Rows from block 3 of the text encoder of a small contrastive image-text model, named by matrix and row number. Rows with one number belong to one neuron. Each number is 500 + 50 x the weight over its row's rms, rounded and kept within 0 to 999. All counts start at 0. Numbers have three digits each. After the name is the row's rms in percent of the matrix's.
After each neuron's rows are labels from the 100 texts, of 14976, where the neuron reaches its highest value: "tokens" is the input token at the peak. Only what is clearly more common there than usual is listed. The data: rendered solids tumbling over patterned floors.
# fc1: MLP up (text_encoder.blocks.3.mlp.fc1.weight, 512x256), inputs 172-255
# fc2: MLP down (text_encoder.blocks.3.mlp.fc2.weight, 256x512, transposed), outputs 172-255

fc1.448 053:510630506510543497527574468533536477651437492425505451509420520544474619480480536519465376491474449416486549513512488491517591550506500557512482499479446553498488474514600523459471512502522443519415513480454559450492393551441523435580503452549469512449
fc2.448 056:472441527506455574377423487538470380479554472548463468454524504446547540517515534532499537459529638480392489383444503442525340572511473515498512541503445452463479455481478587450511570471499470464562528556624533505449499497554448457516604451451512484478
tokens: "cone"; "wedge"

fc1.6 084:537490483495506444499513545550516536592487497568552530529524456454538465522519469558456523525499613500499475535469553426533527503491616490369416464425508449458558498614509570476441342559469487412450465455521505554494489508557421477471537495478499427464
fc2.6 067:469454492501533553522507475602488471497381611439454475516463458537521454584465577468508472551479538495345579483444474557513495504476579577500481454478564497549449456436504464583540489519506463495452521514493544440598490493474564440540545464574448456561
tokens: "prism"; "sphere"; "red"

fc1.417 115:507467498559543474428489595503513470542510424390546519565446478545403512502564477478502503448418469569367537412498528464491568505442536476522476541396493461362545466487458511491547606435456472437516609507504510504472469451529426513423527478507558500462
fc2.417 112:479477527585502435553454408452515423470439587521518505539481421516416543526444450487492554560463470545567576563542450547597510513488549397533505558500529424473482494477543454514413525496524496549483524474507528363581591463459526468553474499598531457491
tokens: "cube"; "octahedron"

fc1.51 111:554515522579501500401457486564550547517423557606487518545487494466510490505473537606502463455490544536499453583498489390484550485467508572469434397510491490530491411403474509490485453490500500468487427511525550404396466504490404538480504481461479356474
fc2.51 099:473437573534491511560520477572569491476453625500465536493509492496575511459510599471529511537455486477417530524456448581634553550450441627509502442391462525492528522464431586497503545495484578589496592493572496518463521513422546368529457478440438460490
tokens: "prism"

fc1.44 136:529627515470506536524492568534534475499439391500487510532472551529422528522436382521593451444481474551397560526499479560522488519485403413516466546448597484428539504550435492507509472488569495466485529537420608456410467525426499452464501537479524410502
fc2.44 122:573453493520495487519506441529526459484487495573560520485471406555557576458473499502508493417424441499617537500556539471533581564511528452496463542594386481468539505444580470474402543561444544515524427451446433442622536550522432554528590587485518523586
tokens: "cube"; "of"

fc1.378 023:434541517463550533511515400482499448502513456534504558539488420509530477474447428562507527446475538552492415460494493535495414611453561420529463523472563539543519502538453533484447525539507508372512531562568485509537490436513550509486539429528468467454
fc2.378 018:497504455453502506552527561506490589585444549454529546519496443577510533455527383496451471511516512504494526562503483415545541542564559583457527441468509480442544434487569522452530514481425549572478372454453529330512561511574542517562474512543469465474
tokens: "cone"

fc1.267 097:543419413485544509462538439482499509461489533431405466508577412531528524524487442480500454554470561528538442504497392743489455568466396419511542400512548484432518492487481527530483529511469500502512472496536552464484535546525497515604544568534431551456
fc2.267 090:447562386562479510417453519605511370450474505495525523548490563546512500517543582461507525509434417464594557560544579521562449519429462562468504506502515522510543436417487521555466462538540401470466554428567524505635493516505455468493487478471476488527
tokens: "green"

fc1.198 086:507567484599414528497487416544546474518461472557498500520460502486545542468469436500546451471452522427537527530516460438444489589487520583542434435506406493489501443486504458516486526454446518485503423461507494497482459537516517443484579465471459470468
fc2.198 080:511553436585434497493533475594565544500571405534498550583479435594358469567493519479451490508530651455524457523546468508455534455493504563542532466593514499470577398438500632494502448515409515471424562551549375484520488496540454516477546475539430505469
tokens: "black"; "yellow"

fc1.342 044:517569469502521513440515503510594431540481525480511536526396436598524460455528453477515435511558434521525467478486480595487468531486359439546444561487562461454494455462554532494539584530510423553531510452515587527476439488532535465494622492468576513488
fc2.342 050:482462493437515521412494561580457460475475604581481446510516503515532467530469514533493484521557526539519618482487488514464514432501564520498544555560498560485505569533521475514495451561519587416543518536507464550461451510551506506466597557527469535477
tokens: ","

fc1.278 080:586417463517473455466526564455506457535463478620472483604452533514496491534513526580490558559515546482416532430520489568443398529435490418493521532491461473452429528553476496495446509425375485494598525492542449577554512453544395517559602382502453558502
fc2.278 064:580470546654514483531479535551494474498503510485403579482572461520350589538488463471513454547430482460541495582502466447457566494447560542575513556495488542426542525496427544492436460484536551523464507538509516421574508439471537466454515518562559458447
tokens: "black"

fc1.207 165:492547470544534551482489554508467539465499511465512480581565401530547439498491485453514540547518576527476470437480498325554480515443611530496456503425498516465414446503469578485471455538583509444524609527534501462474443551510543544449499447525507477437
fc2.207 155:542492526510535480411462507528483488474499562476399468510538468553400456488453473470489570517563493430475523449420467503424536479455437540478531596428561452566486477465455557519573441493545452511472459480594535472468507522497499517459467493556528584463
tokens: "jack"

fc1.101 049:491487470393580471461508392536501446446507498517559535505522494484527526465511533519460482504484473493396604452500448539572590583563454461374491518520571512532437448438468565572404543522491459422448493522515495486577532508441457460578515421507442456551
fc2.101 049:382488430537452453403485525534506512486503483582472494485491540495473428511489568477510545484528525502435555510465493451458585497587507448523526531564506522620443434537504466589553501444597512590544468532469450531544521441583563516439533514564461445400
tokens: "octahedron"

fc1.217 061:520547567473579461491443526476499495569387447477553509508461557451467553482474492626572512487449471525462549515533467526371479460480537545530454524436510559462525452485543514503428533457548491465480490487534497432494501492402427561434534494476554477520
fc2.217 065:510448560563564499496520452528551525539476463549516509522428398512462546433505447558471446455515534486591554490514482520571470520507529500491517516503513481445521575554593520484463489546555550539468559435507445435595575496570414485614499545532485470506
tokens: "cube"

fc1.387 067:610473456544511508518445509516553504556466501586501491530435436454589442513517452567435440511509551560503447462518432350478518497508512513428463483434452466582482443441543583531451467504573512439555522481577549575534482479518492520450602422531535465466
fc2.387 065:461566536443478536489498466528471494546446563482521475424499426653446455504457566485436494621531522452362451490461520482405509500483513498600446521501551529493465395543483479461611549511488457450461500487518527546569438500540534495474472530530491512406
tokens: "prism"

fc1.485 073:502557500469491542439532425434510464451554555550505474490530505458516509517508498457507522518561569521427467522538426506516426525497450471458542532537446524530509554405544507514573434484496499447392386583530392499501485567414358377487457514459537504446
fc2.485 074:469510509554515563537442459460492406499522429527520451442457492454502427522472537549418488400620376466446533466481556597443490640483467392457500492563519435534414490426505554481568492492536466553563547490455436577565497515558508461539499417538479568486
tokens: ","; "orange"

fc1.309 036:522427513593491463436477479471532457574479593556441467502550463425534532524479448543545451470490500505517473543396546448437503555537490518473478465447345440518490431470477532475431575461540525550598553472493520559615527510523550572407608508467485584505
fc2.309 030:476535485585559527511499556515512529526494467545594561560502547588447522528522514413445566523433438533464558458581506559496549479504515604565523568472540519476512488472454517550539477581457536436516550533560519519499483520445537468501456422419426473524
tokens: "black"

fc1.165 104:534577561360515527477460567563546415546500460478486478537460479466508410518561464602458451460486555498483555463501500444533459575485368564540521500498437479427476468466470497540490429573582491489482544570461521517468486559416520421488563464546459478508
fc2.165 105:396490464424571501474432459534570534464409499598478478580441496417577508455579506491544491432522503405505514480554473544464466506506511429497528553422453424532511447470496421504494536555597587496550463487527491541454500493475583542463538483496516494415
tokens: "cone"; "pyramid"

fc1.320 186:536463459399526494413440463498437493486486525358479517644533492536422425499517600493444547537445503485462432585448441496488514521456593539491483420462482522510445509547482537473486419549539503525501527551481511563515529509536577509485566459542540506501
fc2.320 180:450497446561482464443448591462454498545482562450422529532520566409452488484492472499529457413524514568533510488508487397553543449538534595463538394470539472522554535578490608499524439482510465435556418468478566366307506509534501546441502430475535512523
tokens: "link"; "bumpy"; "matte"

fc1.7 030:445582518465457555508524390462543395494519447545518479465490443442476577461490467463472493491524566512473432503564500451477470500446494516543491514517462457443481489483467485522488409483490506538390586483562391496589497523452510458490546459492530487504
fc2.7 027:570543584564530493524443530510435554465467539456520499582536563598477566513459539485504512486471298419407584455427495496468471433517539479521525531480540507434418406591481533462495537432447536610439446410526508481425457439525522582439484577499462429446
tokens: "octahedron"

fc1.243 134:410651508480476528625459490454583536505379561487569544499481498400481568484557465521504470502554522432530576477478482567493397491524503507477538429474513532563532494473548435518438481508481484508468391512500586460562490519331485493547589448477433449568
fc2.243 108:455604486569560413525481529497554440525452461528531582560434384595556415547587474430543444591490574568608532476557470488536499579504474480507470603342475458543490484486474480527476482539507455462416482446542516385453550497477481483520491503533533530482
tokens: "pink"

fc1.299 046:646573410462500466529506537546487541651488498526565537448481477569514440481488518498404514600568540540514485456481502465512455576541563508415415392486445514509549390564477537519463399601459562428500510486502529468547510486528489455486544431469483427475
fc2.299 041:471517688502486497555529433519455555582503610548550491460498437519445514528516560516500516537481557461394515514453510558460595446476575453451434498437568510537407516515490501471534476488489538371476589532532562451551505480480475443461500519556501561514
tokens: "red"

fc1.14 084:553630448411607536410517453530425480467531522486531491597509473543525538469549548546540612616531474511549511601477497599510455571526434541481548486495510531555460458482507533500488464539427498403504511515488572483454472515488460555545476472468511441531
fc2.14 086:465404528573491567434434502481461469439480502479440494408470480515537397556505454465526543485518437615536543434515548485519535504446536423474481462574575553500503495446507435528539487487564498509490454432558543441444487544434559605545516477483527498603
tokens: "green"; "teal"

fc1.231 088:509443557463517452418502502357506499503507460547504463456444492509448558512518556507594498392484432503402501427532483509431518535536597519430467579431581591500507448532474463589543535442509456362448498507474484493609469495396395471453470581443539395461
fc2.231 098:527434564499598460534590556498462531519477465585490524476455540542405482549473426566475488423456481512600575546499468554556461516499544492396488504530501457508503543534565556542467549520520523495524474401473409487488579501488519503555537557528486434581
tokens: "cube"; "bar"; "of"

fc1.506 080:412610425514573524517497502467486404545432434470533515502428481444478490493490429508531411509462509511452521390534485453488495508504680438447530554467575475545497439467525528483469510488566426439539476452436564586521487514609555444532548439541517469539
fc2.506 078:524602416438483575551547479492471442440485547575521450548561380493527469523514394468431486568559478545404509572485504394571501564570608434544562457575515525497531544547509517558464546506419508444428505472546449472449581517505504479569545516502503489473
tokens: "an"

fc1.151 023:520447553559468466487483545447564468441583444568546484483468479539553566456510514484427396534560610456483503525572490511430488579525470461488465513529466516527471515435516508510545572440491437444560567485437511521426527508568535520516588531536537457435
fc2.151 018:528516433508546506519500488574511521498448553495486518517513620524464461602541434551541441448386446469437466494448495505551500474426523529533521443481451468396494457527517474501430502513449501446466565516526459567508466498487526528503412476564416567512
tokens: "egg"

fc1.241 027:494414477544471438396541450446510514624593475547448507533491433440587507487478488544478506529519504550523503575516511551470573518456563498458509489561496441571498445413491511509446524528475482449541542474397529463577515456542530593479474558506425510553
fc2.241 025:458538424509463526540469503603591465415508501546588505544516557581509495489490558443487435597546600471435530554516468523443501483528495418503461497499431506516527426474480526482541609489565416521550487506498540525466547513555458445447674492501443577417
tokens: "egg"

fc1.240 129:557488455435475488546445512566507530516414525500529493507490442474524536454514529552467474512459545482496441498557522406474421568437566512429422491403452458478555469486514546506400447490416520491535548466533525523466513482483461448353563467519557480458
fc2.240 125:593551554490563509547491464454536429485509665427500536475503473570514486584502522458442506572491458537422549556419490541498525533471541549453484509488554477476494450423476532475506623536427445531431529495520617428507492512461516526509484434536475497511
tokens: "prism"

fc1.481 028:571599332418533479425478504532500524518539435504486519565592423463562520507571573573548521473450501562488515538489411637453448469478459592521504585444493526523527377438463540479433484487478430511492539437524597508367479503483464536492538501454516531495
fc2.481 025:468509505513482479397476495488491447491486644547406566444461536490485485537533547475541471563570457562545487436518515544542467498438600514515499543531522451537524514496534437485628411463550547473562512443473549515505551519492488539485519587417488528534
tokens: "green"

fc1.93 048:537532623436521487612463529510513492482514468565548549575540472448451547445581513506580455396422525386515481504509488408598450505514559540464503517395519627530600499473525499487463425579524486542546434425508579456485511503541597380525515581506510504474
fc2.93 045:488519537637574472523565521603512469561605504459506526421480435608554543480456521464585473523462559489550581482561496490468488552497511512485516498560590505530482478467487648457475517533467455399473538546449533569497559513532460560517503568483466592491
tokens: "an"; "disc"

fc1.262 106:511497515500548505421516455534514469518501528484530476453444438525515467513537486544435469504509478644482495447526559464465519522435569471399477554460473464487482419413548542551401518545484499555540608501528494468473511526511486534460628460544529459473
fc2.262 105:571491479533554449516525466508483535453538516453548526467465515560417455538484547449447514608511516468454480528442515497322637461501461622545490590460445494561477456602497522416566566557399543512495544483516546556556530427555515573558535423553510532466
tokens: "red"

fc1.4 188:502525541539613438513439455474517525508545490476527518458511465438517488492587526512450462492495552633535512499514499554537596484500530526469504519476405429561486504474523404497477441511500551491522506556526458565492561576467481494395412417590534454475
fc2.4 234:498569458494451486533477445416528587354552457506509469589539519469515510518563507453499507501476465481498373519534492536549587526550505507527518495428411388510492536486454414489533584425475497445520514612446476539489459501454583473367491467549572427442
tokens: "and"

fc1.413 153:582586525486521480577439512502554536527494538493536499476449434546531495444529523562464457545506588535424471475530499385473515526478508516401433520422498507486518407472528552493398487570490512463473499457517538491499510496487513541452507453516523397438
fc2.413 164:552539569505581508499525480603478489582479641415538553493451414532527477579499595439447499560493560539381512475403540484437611522446526498480520533423449534573411474516495503469571549577430520453490499508513559492490512527554543551521517451568532525468
tokens: "prism"

fc1.435 025:429513522391503453599551465425458534475555424549517436561539473549540577522464506515510502453517438481446476455534520526550502568435555543455479578446463463428535453488546456535516463527438416485508450494517467559500450476518440581474509449475512495540
fc2.435 021:590553447552553545486501447538531494509458428426466497449518397450465557524515500515515489457546508502579512545543520476520457546539476469453648616487524522487557559551560618443486502454550505527389500399476558551501544536520500477443428509479504538570
tokens: "jack"

fc1.423 051:529579495501586484464469457498407493565485491400568515524455551430498556508516481547481535438458534481350561425513510584508555500507513507528495509444536464502535496500462456513477421491511475423488442535486465426430509495514463511473592515486562576496
fc2.423 049:400497453569502489559559467429531495487419510433527518545565447522570557535524480483506567439571433588437462482443457479467554527506659383380508441590520391427537506472494450462497500493480557498414532512437518426514586450545458536484511528499474484605
tokens: "octahedron"

fc1.440 048:528586448610595507506461437502550534436447461527509544590459502442487573491455477534534491436480479490485513426513472500446532510573499509501465605458592498405558526406503501513427441603489505443481535507487471476463476444557480468480460568486556530515
fc2.440 041:457489540536589476546599509530476486548445469455566558451493392553442489396495438520490474498494502507538590437532439462506519545508503514533511496508469521469518517478534531563490599522443568559534486425483388460602608478597473508579483515479498456528
tokens: "cube"; "of"

fc1.266 101:535495538636510474544490507452558484421456359508444511528443486492497577525464448484496415472449526551403542434517542457497599491512434464528501501448620544396538454533479483546524505466504465468495608523503458460507430438526496536481482442457518475485
fc2.266 101:536460552562555464478522465390513466528505493599590574538479479530521554426504510527411491493542521502566538526514463619514510531517430428517452579497437463504535585499547500512463526511459547489509472389487403412602564457579473521541443521518595485530
tokens: "cube"

fc1.69 197:519589451545450589505462491518468439490450459531478499497469516516481507473442503412545407415550437503524485487473462610411437559487425504446480564480466488488561505536549571539421508473530417570537571443492541537564449555391520403581533490479476541507
fc2.69 245:506545529527498540420468543640470464557407538608561493564512486568565480452456544529526461458561492516458547393471429603385485529504504451579463550552533541530571563463524550528453528536535539468590580474541405508576442488454325441480530533419501574497
tokens: ","

fc1.303 106:577579449461573525463468436585539542496506610480553515564463429525479477490564550531472534551490531574503505441501482407471453506446551475422477509486527500431511431456480547519457437578463493471498545525486585519486509536478448576501503455501541465480
fc2.303 099:550608594569544529537470499533519524466478546466501533507450443498570494535480615510452456548471560523339592477478508428500493528480490570429516535383493429594399538574485512530553536501508466533486507523530562444511497496540523532502501482578511504540
tokens: "prism"

fc1.395 071:529507431463560556405466580502577418471487459458439485542526488462535514480535540529545442540499369555527478491481455587477470588462401486453519564515480500502513457533461547476502505469456451377507515525522637446414428512479531518498578487542478489525
fc2.395 068:498493535581467470389488509565457520434483496510467518557525545541648423488527512500538516551514522539587509520521525608526488487480375553510490467666487501539527426460505532507561436503519517362493520480482563499537508507502530601512560484457440531545
tokens: "green"

fc1.350 197:513500525514510480468494565489490498570407428580507530470493503500472434527542546581539439451465431373494559405491497453446443559491598465497439393515431499546504526463518542457464437543552523460616460490507551580433472497536604443515585516513495533508
fc2.350 178:434583452495490473508538522513545383545431510541546547514531454608378456573487541513480518559534492588476572509449454501544452509435502551506513501541500547524432491508460582534490426540446513412433531406526483507503582523429533504597515514552405520541
tokens: "an"

fc1.256 056:497504534482592497502534557567593507511457474488572471570464497517510551519514482524491581609524469478447576547417465508593476569519562519519483562425494447520536465548459486493565523511474516503449464512411542577476541469388474483520449517557507532511
fc2.256 049:544450419625510467551506385484372598512534485462453450473513523390475541505484550538566531452569595478442456519554453486431498447550537577430569436540526473517453476515508430513499554481547401566508510505601567520589457508473501418432517448458546483508
tokens: "and"

fc1.237 099:497557554511596562459533519521537443574476418465444504488541452412505588510513465544554529482496491523494465410515490587501570524449423489442506441434470470414497472472501517502509521442500476456548521453519521579501513460549579528556484529567525478446
fc2.237 107:534530467438492505502574483473495500429484516548526495517520460572464479498508501478452477525543665479445488520502522355493423536450509542517445523464513597484576400461489561483508521540549384480405507527596435438447448536522506596576533460522436535438
tokens: "octahedron"; "pyramid"

fc1.33 020:491416496387436558588439456457524489533477397430460494580500488492427571418492561522535416498447471465471563538486366582474506561432474471511531462575413574414456487481505553539514458508414549490483471379595538514527543477462507391529507483558583451486
fc2.33 018:490416505472421461426423497489526460489540482621436523429555474572497520623579516481574501476480544520536531482522461475567540618465526487541417555473578494460549416510543436533459506506404509466495587491535416510543480513558577479579486422428567592412
tokens: "jack"

fc1.497 055:495571513473452434543566540444521470475509439454511499479463427436516539484613471522517432424398458496398518439472491480501569537481517570501483562472467545414510486419520514561528566480483539484419412527454454465603485541488588437566585499585469512500
fc2.497 054:401521430474536500563512469485475465558550577369505513507530490452507533471512369441463483575446528498468536574560528500531585501520516410470536437495546544507530469541485402435489419479520533534440482530504460482487541521494591554552447477551499523462
tokens: "cone"; "an"

fc1.81 032:481549523457532433517476482503554529441464493563476497558509544524496482567576550492541439425524455554486590548407477481427477550413420500532368544507541474495444444444474538484560484511466476602445505533511487416466588525395496522570532473446480453487
fc2.81 031:513480537513481501475447499514499463525474520427537497446510484428550460502545465469535565423433502502461517465497391564492493487479489471418519508519494500531584471484494491477482521498521498441531501495453491497433507505488616417495570552583491376511
tokens: "octahedron"

fc1.494 084:528519508509474536486461447467613469445364575520491530542482511394502446536512517520464560488583525441515535417514507578511429486565421473463519528471567511443529476469501488548500558469434502482443556455550443441382523479508420508502539575499504517464
fc2.494 075:473536484403442550552488484518501438469435484471470578514519475438592536436541534446588441462471502461457535514564491502543567619521536522531499544420515448525524506492502451486508514450502478427468438488518583404446550497505657514535507531496515468539
tokens: "octahedron"

fc1.359 021:470485502423502510452398491494487463535490537502544527575471551427511528554478481521429491385464444463514548530487450546484449508496548528559534624465479454489530343436467510511420510517383437423534453509558524479419548531552501525486509452384482428523
fc2.359 017:486532526472670513448502536473436521549498502514459381366548467560489474556517574517508506589547538497420504480464478505564563551520526505440508447470500472448566563492468438475518521439526499454520508471447533471484414520487462496476528548601523472483
tokens: "prism"

fc1.192 056:511461499559487507490496385420475432514483467484493503594553480377432489568483541435512461528532477509391587458493458631543506555503436545634485463469494444455506544508529558497505454461392378464592573468473476590504495488516508434530489523505508521483
fc2.192 055:498431583538475551451507520454494506551574562504425508383438423552478527518501484456616498482513519468470547413422529433527397433502479430500471589482457452570526435499479433462494469493555524488507562505493532474513480496494552459558528510524555445445
tokens: "jack"

fc1.507 123:591599534469506459529515468540470525517489536535565510467459452567586518506483484518374535525494644507511491480508502469449509565434655502454476484403446486543536422442495537492417422548439488453494571423544508491563511505477451494453604468461539466446
fc2.507 131:542611535530552502495502466503521516534458613455545565528461480519495519544469567466490521631530508482374516537425547474401557554447536516503473549443502516556449419473503512476547530577421449504523501512524625523488482468556565555518467439593482500501
tokens: "red"; "sphere"; "prism"

fc1.439 070:472572477384498509477482456625465447547518523444508521539536557435396466457553531515549509464512484471511482461463440443520500503454582536382491481452489608526516461522537504546460467587527550571463429517544540483553546527453497398421500402505494442471
fc2.439 067:468469357474488496443535584453435533450418576494536477494478507448550505503562491455565521425532550556452493516499475405581526491557523512506523446523567513549495535554451532471519528483529509472500545578469595463448478487626525523493531450483562569476
tokens: "link"

fc1.323 095:560496452483545475496412508550523510569461568497501494537525426552392431506563607468486478570529539535515478451441385450558545543446534554469469542391364445478567600549493538462462453537481511400533558483495501474406502459503543522505507539514528520535
fc2.323 086:571435600657559528417444522461513472431464527423465535500500479561430493515421448440501481384554566495436494544498462434438443468484428408511509589370545549482423499505458520513510519506556486482564510493452553452503484480477580562544521407476564535480
tokens: "jack"

fc1.164 061:556599483417562522488501426514409423531460461575501497488567476390424526522557550494522466533527515461483538427540554529471437572553515489466512464423498550448540467429594483504507486516513481461503547476552536526501465473539535445504437418454512446530
fc2.164 071:565510419616495565511559506500531530546511464510544457497489477537560488482500587535446534473561531586495466540520431553503458428533392537550504422583646529560429578503465551532481465473402516523411547494516466502460529546530558448571493520477456605543
tokens: "torus"

fc1.274 147:496531526548540528457527436503535486485486459387548499471535445415432532446424494528485539528452526521497495415517537432493462478515484484546468540492536506455472476394553472534521667491436513528384573462536462469518461487479420454564463463493444470455
fc2.274 128:448453477477448563540485509555484466485519520486546563501584488527496531471450555519473506469473444455474544522510464596539434560494503452494397516484513444448468498534484454542464377499491427581526482499474420386506544520505447508488519476487512502459
tokens: "octahedron"

fc1.15 106:461550503339502585427448509542544426515513432477473500496582497468452532498516499489493505490520427547477505492517454624512487617463448515513517650505492441479515461591490562486450459480433488423479616502543539513381484528431441443574509493478499468526
fc2.15 103:553459521577541570439503481491487466376526463487538560512437506491485455498520515445589536571517517476556478481590558528498510538448430525440500525629496516485569472437455564476506516496458499410478573433490576507524509523518452521499553496453490486556
tokens: "green"

fc1.61 055:552598470397525557526479495469407553487460524506556487544513443435573493513517490478528583517485586523514487455519500544501413548595577539415544433358518536429548504449495512474441443496516439480425451476427500521471478490641521445551476513452498456505
fc2.61 047:537538450510498481500431467587586450486497416636580488561493501555511539483455518434534443470553354505439462445508518465487420534536491475514493474542566484492491446420544523505555559502496432502517503485535523475501491461494484460517598577511461525550
tokens: "pink"

fc1.338 030:433620467491510485534451452528499516536458528436470509399491538478523558506414542511506474488481424527460529552528453447575449528478503588492527595484550514504525470486485481582497461516417432429574549423499555481528462584470464437502512570575553430558
fc2.338 026:554472469447494561488559494430501490566579447465481453384510445496484520483526502458560431467389490407516427403496532495420529502508418409499415437535466406548508534497546486448487564550614504521546495454418465521590560479464468539532528427466511606516
tokens: "cube"

fc1.441 060:480443488550484574462447548524496497535465492486446465585564521457492413447449408498547517584561412434586461443429420410494497515491464529491477458437483514487474513566529491504509415471483480421509553510504467508503502428478469481470570407517519519503
fc2.441 055:570438595529556496506479561441448483498527441462422469566524656524428439479484443502436503410478508370533516508527449389424483430536503455483529532464481500502451514581455544444496454475510428480512460453551506511405516489502570490453513457535547539494
tokens: "jack"

fc1.300 058:491636486660502448534493522524353433499480369557465506503589532476497436523494488493505450547526539474447499478559465473509440563453487514486489534506390537501507502488546486488520374438513521426502527506491435603545513545560491383502540476539447492462
fc2.300 057:475455443605538485589470454528554510489473513424493535484473424543506532532448492517456527473581528489528550518533470526508494518511520286524551408572570505442436467576530492531456539488425451493427484480523483460492547511532486512535547420468504471468
tokens: "torus"

fc1.331 158:476491489402437581452494422511516470367427502526522450547515508472587527444473491534484459399498450476507473451525498449470452565546565481546488558466510583404490461459509541554461530498520531594496576509490332524459473514516488438529443494537481503521
fc2.331 133:537423480472480519494508414499458479501586456500573415489464541590486503478528433500468609536488499525458482551487555572360589486490526503497507481524446485532478573536452456433540570504408529510509531481476464542568536542503504554438455528568521527461
tokens: "cone"; "wedge"

fc1.511 045:481496447432515441425487547498428485487546451455456428543541520525523465426561558549545461454475539512536509552581484574518372509497496529417506495477540529495510500524515547513419531538591460533503494469511532482584485484451501457475529416454483477601
fc2.511 041:585470564565561508389486539580603474542506609514476503483452539489480478532520493440470495418483443515618602410476500528391480426518592482553506497540525526543530468522489551440485445500533515524536541474573478451454628493494428509522517500475555530449
tokens: ","; "tube"

fc1.3 119:458428547325535472536520527526468512512499539534476511554550458508522433537571504516518476538471533528373507456393352449513542481511603585416488469361497522529459538497483485486487453488541493492560523511538473432478554532466528457499497559500522477475
fc2.3 116:559507524557453536430514489554498447479451501553384449505542493442525519450450417434431482448497478546512491544516608456536421473509497584468498634549527564438505505554516663490481443512560483445477496458538475489501481538588509524526527473580476475551
tokens: "link"

fc1.152 037:545485567439531516437457415446468410481494440491460490445528485503557480536518450532482517480448601538447595475534488414535539516519616428436499508498520506530489479496492482490413557547460463558553532492396491468475505484539545415606528524435494492569
fc2.152 037:390483407539469468474509502514550553527412582516512518459484409477529526552588417471558505459568478624475519565439424361596524510557479448406549417485575489470531477463529524465520469439468491456567465578476483513453466507544605447482504509570548495485
tokens: "cone"

fc1.307 042:569461451425531463545550490458534465420531483539584469490431481427594505500553428464449453423472526453462500366465568437352497498469487479433482542477522555398504442414505512559444464481578472486529594520443349546432492506503496470443552471523567511497
fc2.307 035:493523454634486520484497383529511528438506474501575494547496441569458491492503476514504534458500449490537473464486464520404541568530529510528570532452504501497496547454441512493495549488423482551460482486506402567501512522562428458525393549553462533471
tokens: "black"

fc1.282 044:443509522440508501510446489486468464527501575439448491569650506508488509475487458532466532518450490482582467412495421469517482461446548553503532456435530481443427481511575553529494446450483548448471515483560495547476480568431564551499503504543544367479
fc2.282 042:515515506527517587448484452408500411582499534502623527488467578464490558408491545496490531374502423491538428483532522539488506466528554483446572472492538497448500544438517478465433492531555440462548510546492500494527508489548519539569432471588479591465
tokens: "jack"